config.yaml
arch: "convnext_v2"
norm: "layernorm"
mlp_ratio: 2.67
drop_path: 0.1
init: "lecun_normal"
momentum: 0.95
grad_clip: 1.0
Rows from block 3 of a small masked image model, named by matrix and row number. Rows with one number belong to one neuron. Each number is 50 + 15 x the weight over its row's rms, rounded and kept within 0 to 99. All counts start at 0.
Before each neuron's rows are labels from the 100 images, of 14976, where the neuron reaches its largest size: "place" is the part of the image that holds the peak. Only what is clearly more common there than usual is listed. The data: gratings and oriented noise at many angles and scales. In brackets: how many of the 100.
# gate: MLP gate (model.blocks.3.mlp.gate.weight, 848x320), inputs 214-319
# fc1: MLP up (model.blocks.3.mlp.fc1.weight, 848x320), inputs 214-319
# fc2: MLP down (model.blocks.3.mlp.fc2.weight, 320x848, transposed), outputs 214-319

place: centre (95)
gate.20:32 54 56 50 55 70 43 67 36 63 51 24 70 64 70 16 56 65 38 62 40 47 53 43 58 32 44 36 44 63 36 78 39 59 34 50 49 44 66 70 59 48 37 56 57 63 35 56 33 50 63 61 46 50 51 52 41 54 49 60 79 42 57 60 56 47 37 64 54 61 20 44 80 62 60 46 54 48 60 44 25 25 40 54 53 54 38 21 55 44 45 71 08 58 39 61 52 70 35 23 51 41 71 57 45 43
fc1.20:69 64 33 52 64 38 21 46 51 40 64 59 27 33 16 42 47 37 49 56 26 66 64 43 44 47 44 50 63 53 80 42 42 37 49 56 65 24 33 28 41 54 54 37 52 49 48 40 63 46 47 58 37 47 64 35 57 51 48 53 65 21 43 42 39 59 49 42 57 46 34 68 65 28 50 62 53 35 18 43 74 82 45 60 50 75 50 75 56 75 14 35 66 32 44 58 58 34 31 70 66 30 59 68 42 69
fc2.20:60 42 61 63 37 48 25 88 65 52 62 67 79 46 55 55 29 62 30 48 23 34 41 51 21 68 66 28 50 28 62 38 62 39 55 51 58 41 29 39 28 16 41 40 68 54 55 33 68 63 54 51 67 38 54 39 38 75 52 35 52 30 44 70 51 60 55 17 40 32 38 46 67 41 78 55 43 54 59 57 49 62 36 57 60 45 65 39 53 52 59 60 47 62 57 41 63 56 32 54 56 55 57 79 68 69

place: top centre (31)
gate.402:55 58 19 47 49 52 11 22 36 47 71 54 41 92 37 56 70 74 76 62 47 79 42 28 70 45 35 49 46 80 17 38 50 46 51 56 41 36 52 32 35 54 18 59 54 61 55 76 79 55 63 36 32 30 44 46 84 63 26 48 75 51 45 54 28 25 53 63 79 40 57 55 26 55 71 58 61 44 45 23 35 50 26 26 51 45 28 57 49 51 49 52 63 71 50 49 55 36 47 34 40 56 45 56 30 33
fc1.402:47 46 60 62 47 52 35 55 60 36 65 45 55 26 63 65 55 54 64 53 62 33 36 64 50 39 58 54 46 47 61 40 77 62 45 71 45 38 37 64 56 47 35 57 56 55 37 28 46 52 64 56 65 13 36 49 39 05 39 38 51 56 92 43 67 56 77 67 32 55 72 53 47 47 41 56 49 50 59 27 46 41 55 46 69 69 60 59 34 72 34 58 68 70 44 39 27 37 47 41 38 52 55 39 34 39
fc2.402:46 62 61 48 44 59 44 62 50 57 26 18 45 52 37 75 63 68 83 64 22 63 67 63 61 28 55 61 34 44 48 54 44 36 45 48 37 75 81 39 59 68 33 69 50 37 48 57 60 38 70 54 40 39 87 49 45 60 39 48 18 44 49 79 43 42 44 31 40 60 45 26 69 45 53 26 30 56 55 74 46 50 52 61 46 59 46 58 34 55 81 40 76 71 62 58 34 55 48 41 29 46 29 52 62 36

place: centre (68)
gate.296:24 45 36 37 46 55 22 42 44 37 45 16 44 52 27 60 81 54 54 84 20 31 42 35 49 53 99 56 63 69 43 40 49 56 43 53 44 31 37 77 60 27 60 11 58 17 33 47 32 47 52 23 49 51 40 79 67 71 39 69 53 44 24 23 45 56 55 74 52 36 58 49 47 70 36 61 39 51 48 63 56 47 67 59 58 46 34 41 68 67 39 37 65 76 32 37 42 78 40 45 53 49 26 62 63 56
fc1.296:24 53 63 56 73 51 21 54 33 41 65 18 68 58 14 61 57 39 49 71 24 59 41 39 53 54 77 35 72 74 57 49 42 38 54 57 54 64 61 61 46 53 65 25 54 09 56 50 34 70 37 29 63 44 39 75 71 59 62 72 66 52 42 19 33 46 52 41 45 29 60 88 68 54 45 26 52 68 34 58 57 41 72 69 46 50 47 39 55 41 43 50 67 46 35 43 45 78 20 35 54 78 60 57 40 56
fc2.296:51 44 46 56 35 48 92 45 64 57 44 93 85 50 24 49 57 50 53 77 49 40 56 80 44 98 61 44 44 44 59 97 49 26 52 70 50 43 52 74 72 48 39 44 49 49 24 62 52 56 43 59 45 48 44 64 31 54 40 25 66 80 50 44 57 45 34 51 65 62 60 49 56 41 37 33 57 34 35 50 58 80 66 68 51 34 47 60 47 32 93 40 39 45 53 40 28 36 56 45 54 69 47 44 56 65

place: centre (60)
gate.38:59 68 58 69 19 48 80 50 40 21 37 51 69 60 61 48 53 59 63 43 52 73 50 64 55 36 50 08 42 28 49 46 46 41 62 42 57 32 61 32 53 23 39 53 64 62 51 63 22 41 62 40 48 56 48 72 72 49 55 59 67 36 55 45 45 38 55 38 41 43 37 75 65 45 19 62 15 55 62 68 50 84 52 68 26 42 38 54 49 47 54 45 36 57 50 68 67 52 47 46 32 35 73 58 67 41
fc1.38:99 46 43 42 26 36 42 46 51 38 40 81 72 58 82 71 49 37 43 32 40 64 39 53 61 65 61 45 52 47 59 47 35 68 53 57 55 19 46 73 55 43 46 46 45 34 51 44 04 00 62 28 42 36 57 44 35 72 51 69 34 22 61 48 45 66 58 58 56 51 66 53 30 59 74 36 45 55 60 08 59 67 51 46 46 42 61 28 59 41 62 20 68 35 62 48 52 48 57 58 70 33 68 49 32 68
fc2.38:45 39 56 57 60 49 64 50 51 54 48 61 60 09 41 47 22 53 24 59 50 18 53 46 64 49 42 55 57 39 46 30 47 47 49 43 21 70 64 53 53 67 79 56 58 39 40 36 27 57 67 41 24 60 59 37 53 82 37 69 57 31 32 50 62 20 20 46 77 86 49 53 55 51 74 58 67 32 63 42 49 53 33 36 82 34 55 84 33 50 35 55 62 40 78 54 21 46 53 37 31 48 31 56 57 42

place: top centre (44)
gate.616:71 48 54 39 54 51 43 30 41 64 34 37 76 30 29 40 67 45 42 41 73 50 72 37 52 48 57 51 64 58 82 56 77 46 49 65 49 43 41 42 72 33 69 63 62 40 27 44 39 57 59 35 65 33 24 63 70 39 70 46 48 76 55 37 32 56 58 52 19 63 81 36 35 46 48 43 47 50 43 43 44 45 48 48 46 67 69 30 38 73 31 57 45 56 16 53 42 49 40 52 42 44 71 35 46 68
fc1.616:55 20 53 52 59 29 48 35 86 35 44 27 57 52 43 51 85 61 63 59 57 62 73 49 45 64 48 70 48 67 19 49 87 68 37 52 76 77 54 63 46 69 57 33 32 43 75 32 62 39 57 37 47 57 55 26 18 75 55 63 76 26 49 33 37 32 37 37 52 32 59 38 69 51 50 69 76 59 80 58 59 45 42 56 57 39 84 55 50 55 78 32 37 68 33 50 38 41 34 40 37 58 38 50 71 22
fc2.616:48 25 54 57 47 57 49 35 35 50 64 60 73 52 16 77 47 46 43 48 30 86 67 63 40 39 57 43 42 61 35 00 37 59 50 34 58 66 49 61 53 70 41 54 61 63 58 83 55 48 59 40 42 37 31 65 72 78 59 45 47 34 70 42 24 40 53 65 55 50 52 75 67 82 33 41 64 64 32 61 20 58 32 44 74 54 52 43 74 57 52 53 52 27 32 48 41 74 63 52 63 80 50 39 59 23

place: centre (62)
gate.300:44 46 50 51 74 56 58 34 60 48 38 28 61 49 47 84 58 32 29 39 29 48 61 40 49 24 93 69 49 72 50 52 81 58 70 41 53 76 28 40 59 44 33 44 43 39 33 31 56 39 30 48 62 32 28 55 73 57 32 67 38 51 44 47 49 50 53 71 33 22 55 80 49 54 73 42 55 55 55 57 57 47 60 53 61 71 52 75 60 73 25 69 58 57 56 35 64 64 42 33 43 90 46 35 41 50
fc1.300:39 19 51 54 52 58 48 54 44 41 75 35 43 63 35 64 67 62 43 96 50 46 58 35 67 52 99 73 33 52 30 28 48 51 51 44 53 36 54 63 34 57 58 38 61 23 53 37 27 71 44 57 42 71 37 65 49 77 48 39 52 43 44 60 47 72 26 71 47 48 58 56 41 26 61 27 52 48 26 46 65 42 50 33 51 52 32 49 42 57 15 78 45 24 47 43 71 62 53 29 65 45 43 42 64 59
fc2.300:79 59 49 53 48 63 52 33 27 69 92 78 80 54 35 42 49 61 51 61 58 33 51 38 57 93 67 41 62 58 64 92 47 31 70 73 48 44 40 23 75 48 55 57 51 43 24 57 51 60 56 62 49 48 31 58 24 53 46 53 49 62 56 39 38 52 39 74 65 61 50 47 54 29 35 44 68 29 54 40 49 70 32 41 45 38 59 61 31 39 71 34 49 53 95 39 32 27 57 51 37 38 36 65 42 57

place: top centre (36)
gate.698:20 38 35 19 46 59 59 49 30 72 23 52 30 46 83 31 44 26 53 48 55 37 63 38 53 41 52 50 50 54 93 42 47 33 67 42 44 41 74 41 39 43 77 74 68 38 41 76 68 53 55 48 58 16 58 54 27 46 53 63 45 48 89 45 40 44 41 62 49 64 69 38 51 45 49 56 44 61 27 33 36 69 36 58 55 50 52 33 38 53 42 31 53 51 45 53 43 51 49 49 44 21 45 66 31 57
fc1.698:44 52 36 33 46 55 26 40 58 46 33 53 43 44 70 64 47 48 48 63 36 59 38 41 78 53 56 48 59 73 48 35 45 48 72 49 48 59 63 40 71 36 58 46 67 57 26 69 53 88 34 30 84 56 63 63 30 54 56 51 56 45 48 40 59 56 36 54 43 60 87 56 58 48 21 68 23 84 50 48 26 56 48 75 73 64 40 34 35 54 40 18 23 28 47 33 62 54 42 52 81 43 77 48 40 37
fc2.698:41 20 49 59 65 70 54 25 44 64 58 72 43 58 26 53 48 19 44 16 58 54 31 65 65 58 45 47 44 68 76 49 43 59 51 35 72 60 44 74 62 49 98 65 28 35 28 52 57 25 61 48 52 43 70 24 51 12 47 67 55 47 56 62 60 44 40 48 27 42 41 47 55 50 39 64 61 60 41 50 26 58 45 84 40 22 39 54 74 67 59 62 51 51 47 55 49 24 62 67 38 68 36 52 39 51

place: centre (65)
gate.12:60 46 28 47 25 54 65 59 41 51 63 46 57 43 42 69 57 70 55 57 59 52 28 43 31 55 40 35 56 51 65 41 68 70 43 41 69 82 49 62 53 61 24 61 68 57 46 47 42 60 71 45 53 55 58 66 47 44 49 37 11 46 59 59 61 28 27 40 37 61 48 58 57 56 18 64 46 56 49 38 63 46 57 54 23 54 69 38 59 56 43 62 60 37 57 55 39 48 47 45 60 42 21 47 66 26
fc1.12:48 49 46 37 10 26 52 55 54 25 54 32 46 55 10 62 26 46 33 68 62 72 49 84 33 50 54 15 60 33 39 47 43 42 65 70 47 38 44 48 77 57 32 66 61 53 65 65 38 35 30 36 25 44 57 46 67 26 28 39 26 36 23 47 53 67 32 66 54 52 27 60 46 54 41 49 59 50 58 54 39 18 32 51 41 39 45 39 40 47 47 41 49 34 59 74 55 46 46 50 55 46 63 66 67 65
fc2.12:79 37 65 50 61 33 74 59 41 56 58 61 39 21 55 35 41 45 31 55 57 30 53 54 68 51 49 43 31 36 54 66 67 58 44 48 39 53 57 31 56 66 70 54 33 35 59 31 56 48 25 50 64 55 17 63 64 64 37 42 70 60 64 34 28 41 58 44 38 42 30 20 66 48 66 54 13 67 82 52 48 35 63 69 45 80 56 43 58 43 55 26 33 52 18 54 62 34 63 49 35 54 43 81 17 59

place: centre (57)
gate.467:36 60 65 76 63 52 52 59 64 30 38 69 49 55 76 56 62 58 70 46 46 57 48 65 57 49 91 47 54 46 55 35 58 41 46 71 48 60 77 32 40 54 29 46 64 29 54 61 47 45 40 43 52 37 48 50 77 55 52 55 79 42 64 78 63 57 62 24 50 33 23 59 51 38 83 33 48 38 61 53 58 94 43 43 53 67 38 35 67 65 57 55 48 17 52 28 35 24 39 55 44 43 61 19 39 44
fc1.467:62 57 61 28 38 23 70 52 44 87 69 47 39 58 14 60 47 60 31 43 50 38 65 51 70 41 23 54 38 72 66 65 37 45 75 46 36 58 18 51 40 41 71 23 44 70 15 55 56 76 44 63 31 62 52 54 52 42 45 57 35 53 52 32 63 52 58 57 44 53 78 29 33 41 09 56 70 57 44 48 41 27 37 40 50 56 78 45 50 50 32 65 36 62 53 17 59 55 71 44 53 52 68 80 71 54
fc2.467:45 44 48 59 64 45 45 51 48 58 66 60 58 37 33 67 47 37 63 48 32 37 38 53 55 56 13 50 39 29 59 10 67 40 55 57 59 38 68 39 36 44 52 59 56 74 22 62 48 42 51 68 45 34 58 43 55 62 40 50 42 59 62 54 43 50 55 46 78 57 65 20 37 99 46 44 53 38 57 48 55 82 71 37 82 27 59 65 56 33 53 63 55 42 34 71 53 66 55 57 86 35 58 53 43 43